A small spectrogram VQ-VAE, trained from scratch: decoder activation relu, trained on short made-up English sentences, spoken by a formant synthesiser in many voices.
Rows from block 3 of the encoder of a small spectrogram VQ-VAE, named by matrix and row number. Rows with one number belong to one channel. Each number is 128 + 32 x the weight over its row's rms, rounded and kept within 0 to 255. All counts start at 0. Numbers have three digits each.
Before each channel's rows are labels from the 100 clips, of 14976, where the channel reaches its highest value: "responds to" is what is common among them. Only what is clearly more common there than usual is listed. The data: short made-up English sentences, spoken by a formant synthesiser in many voices. In brackets: how many of the 100.
# convs0: first 3x3 conv, stride 2 (encoder.blocks.3.convs.0.weight, 240x160x3x3, each kernel summed), inputs 80-159
# convs1: second 3x3 conv (encoder.blocks.3.convs.1.weight, 240x240x3x3, transposed, each kernel summed), outputs 80-159

responds to: clipping (60)
convs0.106:111128159151079130133164125116064120133130126122093119099188109125132108115081129115148167113121139074112116150108149109120146121138113155204079099165067136102148092111122091093128113129113109064134119148103130109143077122122184138120149112
convs1.106:074120108179136160143085106178117113155145095102125173076057000143131126173141175121156123099160087149131179165107137151108074097106111109132160165098112148128127101129090131145111147120083147159129165113106133156118133125139163138143107117

responds to: voice: high voice (55)
convs0.33:167128195103139116132152104116089126149134127135118117100117068149082156097092159090031206064085130119097155116127077160172135143111073142126116107103138100142151107219110106102203132102057105097108116163133156103092125135160138116179136133
convs1.33:155097117177149120097109138167162124136094077114146138104115161110166051164131147065129156119143094151147151134103151074116061100011114135083134124106133124121130129149135117148096130161082096139116110102167157108123129117117158108103140121

responds to: voice: child-like voice (52)
convs0.97:110143199131092075101086147077156122125125087109076123164158111107134118097114094102109132090177121122133131154099130131109126104120119125127143135136113062106104109148125062129081164149114156096146141076146138127091154109139145134149135197
convs1.97:114166115117208142147114086117139139148138141100139159111144169129128124114116117154149135124088074114032111137131137199185103183103097141158132141162172145186094049162148128136130133036122124126114141106053142104114131183141160133208162152

responds to: mains hum (30)
convs0.124:055109121104102133080069141072126127077206132060108116131110137099123089100135128143095105057157181125196099130111156143139169123101125134102102112152185118089098102104128093163144157132132193111080125200141118116150134150142111049180128154
convs1.124:118154123102184130105133119137104138109144137091090147134162150132148135130188130131156144107099101087073119160122128070091100080105170133081106111160098113092216074074157140188108127132095181124083141120123116150160122166133106149129081116

responds to: voice: child-like voice (52)
convs0.159:191125182128053159090092134079130085131118102114053135108128183110131158185112081123099153072118167143157129141149137179188139118104121151107110105089142171113172114170083095103139177128046145099123099126144095123097138134135070133123135188
convs1.159:167163076138104144118116134141104137137090133189143133093168132141144166070130123155115128120078122143022073123137107158110133049123177104125110130133117140139114143199133125144090149100088125107133162125141160055053175178155224121182111127

responds to: thin (high-pass) (48)
convs0.195:167117105145127125136100116085076136126177136184110122122152127121126186107172114175137129174123123141201150125134079081199172078100205101186175083168129147155140113100148145150104131159136089088147113103161123132101162129200128095182086122
convs1.195:106123134128145079145100127139107141113137096171141155136128069139082154102101118150134158191170131140102159102158146124126163100158130081174131124107104150067092134128058110091107159101155166149099076055119139124110106129120105164115136148

responds to: voice: child-like voice (70)
convs0.153:133043182092157123128161126116144082132099166063103167098099104149105130123085105164135065093157121096161110125106170189098136179169102171141104135136131140104087120069135124122065091104124115134241170115080098134143119185143079124122119124
convs1.153:121131142143112140158177142121141152174105160122138165143166147122159132125132137145136115139106044118135147170086116178145112134194115109157170130184152082143121217134110134141135082121183140144139152186167142157131141089112130165126192183

responds to: voice: high voice (57)
convs0.166:106165212075131159092164103123117082116122115105114126106147109148135136083096128142032138148182153160227093137125124109161135119042141148131142156128152114100148121130142117099150105162094156170113179171090130111141138191125124151127105104
convs1.166:169170089125069153094154180134171156139095149095136134128163139115174203116141121161139143144058151119042082158126140142162134042216139140130100144142135134137088165170160140152143109118170129109148184134131142052096153153141184144137134140

responds to: /s/ (85); voice: child-like voice (58); clipping (42); "this" (36)
convs0.93:090163145192114146100156070121097151144168139132133142054144071164065099115104101176116146122143151099132111112115142104112139146122120133212086104111119134070160100140096149099161132123073069127146101137121125114124078162120168126098102090
convs1.93:098103100134130101131079130125091130193140133159142159107066100081142114150090146123113116091140113107087132213082162106138144059105130079140133129145138130119142156145101154130083122170074123159176165150122107133145171081131115083147127083

responds to: voice: child-like voice (84); intonation: rise then fall (49)
convs0.120:148126141116163113158117141072146128157111086147130095119159076097141147090174130134031154060098145133170123162123141094109128071129073116082094176151141095167112145139116129155083149098103147174149175184105077135144102122116111074174135108
convs1.120:150114108106111119132128159151133105168166115115131122081168172127171144131180151074140167095064109091049120130127092089154144051081189103095088099126102128103073177125077144169096119102140161139127165180145129124123150180136166155130098157

responds to: /s/ (85); clipping (33); mains hum (26)
convs0.10:203148227182171133108147165179138106112112137175150143133118158135180177139160158148131145165207145138231161121104123161190139130116194126142183115127114120158110132107120154142142135162132133124140183117140096157110161103133137118149135137
convs1.10:121086172164087088110083148166168133132085140149164157146177218134136097117156101150131136140136088090109151124189148121148150129160182037147127162129147126141144143159116114148160117114062068158101129075115154107172111158122177142123139079

responds to: clipping (41)
convs0.212:172169173137146109138106170120110111129127177154115106111208133113131158148126142101133140097167141141204174144118128073157126139133173108163169129137089129125160136159138134161181153135146129103148149163138095123145106099182179121182101152
convs1.212:130152120180145111123108067176126114138135150139189176129183147158152121121137117070162153138187110148162163118168155136150141144103129078131111172100115173174119133162121144164135140168128109141119135090128122127125165137098091207129125166

responds to: mains hum (29)
convs0.197:146148151150147098128073154073170123144140146155112139152132127132121100109228158161118109159158141144148110130138123100108162082183114157124132103114117096111114120104130124149150171121173195097105102077125121157121171108088102123123156130
convs1.197:091090133089165098041145124118096077118098117134129117163126112087085115144154073106149172074087101118158125142157144110101146099081124138118125077100085084137131088073134138139107127091126070100168108067133129150110115143129114063111109096

responds to: clipping (43)
convs0.118:113152160165151103119191120146144123168144171122113070094144095161140095099105134153154176138163143151185127156083100122113100151113134134185133120180131102129112149144106138150153110156137057155137131093133106139140106139140144172178152112
convs1.118:137122121129102077174095085126071121188113230113186163100189171113116150141127136148109102113120146089084118195097195140166161149111120070196094148115155142132112153144119181094132149112132058164156135112120118091125165116095108125139106125

responds to: voice: child-like voice (86); thin (high-pass) (61)
convs0.199:166129100120119124116117120094136096112162156088133148090157134134060253151146120114125121104125138049142179178171168086074130129093093131096149146123153159171205117089075152148135077123113157205135162174230107134110149082101163123109131104
convs1.199:147106133119152116065127112133128149133167122119104136142157192070100135177088144081129128133134185144133107102192073066074114061080155117165131137131142134114078113143122167130107096175128146174119089106123123148177147078128153072115139091

responds to: clipping (47)
convs0.84:178127072091131077084086093123116110117174110098043094140145128087126108103137097115037102117122092105082166121117119126089140168153127174135134179102146110162162137159107120139108097072140143162140225160135170126118130142104126094112150100
convs1.84:156136112104122098124109151155119146132131140125102085097193196103111155141145111125131118124114096163146125129186104087082132147092123072151104164102137083031069168065127154125161103163156127126115133190157103163173122105117112136153158148

responds to: intonation: falling (50); voice: child-like voice (50)
convs0.133:172142219094143138107136125154131109155117119119072147121125126075139177080190116131137116119155148081191123154106209162131092168088086135129147139077122112108130093080077150172114127113137112085134101145121151175095107186114145178145128130
convs1.133:137107115154123116160136036119161109123115174120133153098174175127165145153090128102183170133159116141162131133142099072144142112130098109132116114134138119208090132133072139120162158094108161157118110109164173128155087156174148103040093107

responds to: /s/ (83); clipping (45); "this" (34)
convs0.235:116191168163109152137129090147139129165128169143213109066126103167067104152068147135156187134093164108132139093124135125143130083150129093203136173149115152077154117130119108140182139185096085111170098163137057107173097122113152170173136127
convs1.235:120135112103139078123083118171073110108124132146173154104129083112117147121135180124097145110122118106130130176082135172181092110106180058121093105092072147186139091109138137138162125110149088149196173119127123111101154176122083102175071107

responds to: mains hum (30)
convs0.209:145170148124133096121137134134153106155109147105096148151103115095161183101175147131125115148128110167225157115178194114098090113147144114130160159114157097139125116120092103124118154112118170192126139053167119181129133124076102112130165144
convs1.209:082097118090146097134080133082089159116140114124117110104107105102088134139134065108093146126105141107112131132173102128128148137034124124149083068107109069135032119079162144101103142120165102106143087104103093116088141137109155095190094123

responds to: mains hum (65); clipping (42)
convs0.207:088167117255109094096084123147144182204145154162170097090183112123079116153106154109163083092101140106082165064107106176093156123100158156137165098122087115081120114110131071118156132160104143112108155127167145106150081162153135139162119123
convs1.207:130131100073184075098118133145074074095107106151131135067159132135101167121118132144125167117076106116155128144099154114107113128086181106116088085102086131103146126116148098126145152125214124148102173187119129143100163146121065097127127133

responds to: voice: child-like voice (69); intonation: rise then fall (56)
convs0.70:165146145158113126129113124123120134115181036147103088116126088153098165107104078088124102095107112110119180145109084110094176145116101127127041115096093089132048124151087095111167089109128094089108150174137087091101121130175140098057142098
convs1.70:124112143117139107123116092130091104140083102130115131084103161119158091166134139116134155121070062139083124154085143096103084088071112081074102101149118070107122255118131152122105062110091097102135119153158162133152157123111115117132181110

responds to: voice: high voice (56)
convs0.200:173142167108122163058155108046097141106158194061117105100086110133128089120177129143117085125138124140155087097098111133166180068120091200137118155119166133105081104125164145110095138134092097129117110089137144137095117134109140143166108131
convs1.200:162118125166082110097117074145230106103142173078112138152151136163117208107111161127176135127115095154173112052091103087176113168149137157126142148161139128076137103201098121107088094145098148150092114134133171148110098104151117114077089144

responds to: mains hum (98)
convs0.105:094117135189171104131078168128111157145134119122105116151136117142084055129146129137154128068165149094166096122119112115158146096142084084101180108124187120085120082140146100178113162125122164116078102105111114140121094166172126135132145078
convs1.105:129121152104164101106163118108098080104157188150125145161179082131143146132154109096139162101096170111147135136126098078108158106070137179102123116130110111142174105150105139082133110125080133125091154185100176129133096088131099145119142120

responds to: thin (high-pass) (32)
convs0.218:093084155070122141105147107107113076106121132077115175088109146131102139138122111134160069105189142139158132113141241156110125205142112158162131128133147117091127120056146125131090069075124166134184133095118117159114097162071113085103163121
convs1.218:109124135150103122153140134149141206136134129140136124180100153099183164086108100156088131093133111112126140150143109155138148168205129113188153154160113127127104154120132128116155177130121140130134085192130142155177131092160172166158101114

responds to: voice: high voice (54); clipping (25)
convs0.150:140139152104127106124119072121129141149133133149108124073128088143116121121114105117137158140147141124119140127148119126101120154160098113167157133212119141100203123118115145127116110097078092174139102194155125147126042127134157134083104068
convs1.150:086078137186203110112099065135102100139123149067139150099162240114107074135100106089169122114177148158157155081140150098080134164146096078177156171094132084130172079115130173115095149145100092147149130119136160083171134108122126107110168105

responds to: voice: child-like voice (52)
convs0.196:176139132118173123156102128146095120124119082169118103156174105099112175088187112103167105141110107139141141113134065143213120102120173120135115084153111129119171133115133151090206141110097059082136100169167117108105128154160126089138089130
convs1.196:092091136133148123130083074138166111112123107161102130114104120100160107135116127083122150162132100182107162089089120078090116061060136059097111103129059107116093088152129116149080159162073149121119110082133112115116113143104138122121130115

responds to: voice: child-like voice (58)
convs0.71:065113108111112143163169133026110128144091148152124146115119114107129159152097093162088053113215128160098124180120107172112172154175141180115085135149123093103100098081104137116146066124153114069191132107141148129061099131131117098114121121
convs1.71:158099129141177097116140117161119154167127137140128141129168146148194148057116099150143122039157105153105131128124151099141105172143108134158157167164072102122166173121175107125139114135069051139129098123130136100168114080156058252110092107

responds to: "his" (35); "this" (33)
convs0.87:093085145107133113092115110113121136107107116096156150126131115138104100170211118124165117098133162117224105106172233139132148140127073164109096154171161146125137117122147103117054147112127128109134134094111140128104080147113106103187147134
convs1.87:131102137164104112162172158134159127117127125157143109195105105110140191126147134139110119155121142100123122124102108176126199113204140172151128139138092119122115152119107107138119126127187168118107102193133114143146126103127152218128159143

responds to: thin (high-pass) (85); voice: high voice (59)
convs0.49:145134119097139104165140092111084088050136108154096150116141117093098181041128130090073139098114106145047147177137106140093114111153079171090134108179125084137157133162141148136152102087118141191125200163177135118102136150137114109076117090
convs1.49:106123125115159104089119118152095134112157118142104129062135156110118092142121151134127130119127140190157136117172139067120095100076110118134097105069159114093105151102138137131134086146150084150108132134166118096152134073109142086114183075

responds to: intonation: rise then fall (53)
convs0.119:207153170082124111190107198137122146172088152194094100135130169128100182162158175123131135144158112106135172083088147120168099115091123171112131076130126152134007103149074134124129112132123129116120098184112104144159079105138105089036136150
convs1.119:129125089169105143129144000118165130153087142076153165140144149138193190121130143078157156144114085147086146134143110148107077198121147110111118106137135082182078140163117144120106155110115133110127130114142121090100129137132166110079114150

responds to: voice: high voice (53)
convs0.25:244137176139127194150057136144114139148126118180142151128155113122069197140161136097138161126125102126191174107138074095127144120099152121147134131151153098083067123177102118127176084156133167118108132171140107122154107130150157085138049179
convs1.25:103139120106143126133134023132100091103102124120128159094159190085140120113117158078139132128133062162142188110138146133113091157097142076088129117156049111232085173153113146156132170112153122137130139102189180061129147204116130119107162165

responds to: voice: child-like voice (67); thin (high-pass) (46)
convs0.78:187103130111092136095122150126149100091102098141046108139145150123174148063144133174122062113168101138125133113051172120163233150118138178131130147132139151106121122091086133143106098170073194129123141076156114162111148134181107160108113132
convs1.78:129120131128135104161117093139143163139144126119109137120070131140140098108107118148102109187109095076134124075125121149113102093139132063137124159131103069119068139125179129137120130101111149109137122130128160113116170190130178112171104135

responds to: clipping (36)
convs0.239:148119183119115093112143133091128119150114119111122052146088162108155102097163123170075134126138129174226106095089183160098113091088087090165094147090155114154032126143122127087101144098104144195098174102107102128124130152083121112125190081
convs1.239:149088142172065086092141091131149158114127158056143131094121136087112175148116162128135152116100109100153142128215136051191173159167151169203133129176152114079036150133123123167112099149166135062112145128166113108157111142103111097125105160

responds to: thin (high-pass) (36)
convs0.183:086098139067110148116175099116116104083118137083106131143132159087115125126123126142161089090163147147244111115126188136138106152112161131095134142121151083169050148094145097175089197108167092133144113181099105127110089124105127109187106139
convs1.183:109119123128131095089240131127117169121112157097122160145142105116137157126162121103124098088164134087135148181152084105152120134186145123134197075141161155122149112095034083170145164116102220104087147107114113103118094121122140147093151138

responds to: clipping (27)
convs0.231:098049134166114151063089148146121181138134147116098142108145140093114119118117163093106137117164179105109128114107083144187186089126163155102098074104088144151115125122114103118135155112144124054128085088097141123099136124173162133203136143
convs1.231:181153146102145118145111161108132092125167151138164119110158140180125114109123115137129144118102145094117121155100133106094144100197141131183111114127113146113126123130117071095129119120115141131099113168140186152091126144085133181098115154

responds to: /ð/ (71)
convs0.60:081108106077158169132106135099129126104117153125070079070117095159139130134077125132071131123226118138186144130153144195116158126113164114139139090119094142146120101088105108159113169132138091091151150142108135159075084109130145116174137117
convs1.60:176170147147142127116110082098156161169158102173132138126111135136111140142132129137137144089192169107124151125127128107138139109255098094155134104161150087155146164050125113078110142147101088112112126098109115129093137121148087226110138181

responds to: thin (high-pass) (31)
convs0.112:111095144132112149115146089129130103138151178069061144102150120096121139143103103147204094117161135168220148108165188136139100139161128157162131129132136093128144144076106139138078143096160110123160091120136109129081107110072115125176114123
convs1.112:127116096090146087080192148128091173179115155152127200151147102126104139127123119121113132098097111118128106142147058110142126097168176120185167090129156078122100167083038114138148148123147214171106119159112139090078171162165144115143189162

responds to: clipping (47)
convs0.36:138132114126152105170145126109120092136142165103135155103078099117150153181116104142076114114166127102145187171090122100112143165122116116170126122071116122131149150102124140178101110092070086129122136154105118131069109109135148157171134091
convs1.36:149128096158191128130169179145131123185114102159129156144195107136121103135110184144115085094154127091161113160082125136141131115094174080096135193159205158095161135057076117121137131098105149151044145146096117099149154075140118197089146127

responds to: /s/ (94); clipping (43)
convs0.94:143163182159169121095135197143157144168111168131119111146118090171185117106165141133133117106182147140214141117082160178140121143123184130148177136118178117171090118096117101185128132143094119138150163112151111162129181137130127136150147147
convs1.94:139123120127125068099101131164145126175102173111194150144175255176144135134136148183143138092129081088137154132164197134199172160119165109119104143154156126130095146148111166124129126161140109175137128144147167122146174168094096170112128168

responds to: voice: high voice (56)
convs0.47:154107141109195117162099146068129074113170178179084139134111080135086163148143052132115102143172092136124133104107148173127104069100121174146113093142146121142119124154145133074181110119090131117084168089162229119168134110177129125092144136
convs1.47:153123112188109155097086060167214153152123132086123152115099122125122145140109155131133135100116124150171148110191134115165073217106153173144111129117143117121075099170151103110120134151119142092128128127111114136128097127132187154070095135

responds to: /s/ (82); clipping (25)
convs0.227:168178197168141132091140126134165129186184205136132041119153092146157138128127108138160116191140144144144145107100084124091102125127136133192115093152128153142121153123152120149127137172140067143156102124150153133151132113104143166130111140
convs1.227:182113075155159052130093099143128146127107182080128176135179255114135155094126133162157156097159103094112157177113188081138141125126182078150089151166112152188138079120120180127123158152113157177187158111093107126180167131103110092117043118

responds to: voice: child-like voice (71)
convs0.186:118153123141134142086084130059158082105136161130089091138138137090133174156122072113112071116177119110124140075119099126070175099101116195091082172079126128103184105124133139129088101077101163066110160132105175147090138153156155084184135142
convs1.186:129145125125100131161081096095152105137148145093106123150104198174166106126123113134166130168107117112133158068120119195114162172086081066096085120151089139204107114136097117173099144137145150141162077145166125102141116152139199133088135126

responds to: clipping (64); voice: low voice (61)
convs0.222:143099137097132098114117075130135116109124116108127113156122161083124109134177122127130112149167144125210124105128113109123117149139125174110145149114133087189094127111116138119099139086137099186127158140157186150090116123111085097098133069
convs1.222:154088143115055139111164104148143136126149150123109199126203135082099138079141164100147114088166122199195142182195127048155105155113106117160148142155183122058082145092065151155118104156106156097088161154146097127150096066113100116149145116

responds to: voice: high voice (76)
convs0.121:157121188123122092129042130119105078123104078114112142124167115104083153206160118104102163125137156112174127108145109108124133121114111101076162125078208083124208134142112101142144163101137188126068165113124103137136133167092104099097134163
convs1.121:111169111132181131110125059114152110084146118165137136147157151118097110120086147151134151144062093154075076130132139150149144137095133131077124139115139158163123000140101120129120179029122120140154104109059113099102128163130172091191144137

responds to: clipping (63)
convs0.148:127158187119106141131164064140086138158156129148113137073134093143104112122099140178141159149134143136135104183144139110126104145120105114215114095120126151104145076117104133103143101134107074148124062149143111119148058126125156185074102111
convs1.148:066077085155179109106092135140112112155102145138147156106105127094107104143126177161147098096163152137144147128104170122104145066124138079115134134127116094141153095101113175098128168139081132151197123130086119109123160126135148126136047117

responds to: /ð/ (79); mains hum (30)
convs0.151:134113146124132131108092142119116108146096197112155158076059056161110104137097160085096174115122154115126155121142087124171156131143155105126113101116111094128071123226042102192180127098116080104131099125118077120035151104118165110210164114
convs1.151:136123131113137140111071167152097110146120142144140143074115160157148095145161138056131129083133148132104121128113149150117118136063153161136144079150087106115122142117080116144095113120095126116066135135163142085073134120096149181141147137

responds to: "that" (35); clipping (26)
convs0.138:086095132133073139121085140102096236128170126109080129080102100131135040129093092126069044105158187196170113118120111153108157184124161184108107110085117122154118131093097105105159153126118085034173137142107132159117086138154098101166154137
convs1.138:148125094146166121120112142134116117143132159088120117084079132076136103179155116133128128109158078109132124174130163060125126137180121089117165115178132131049193139094137096165089109145118153134093172127134111189112120142077063224057203147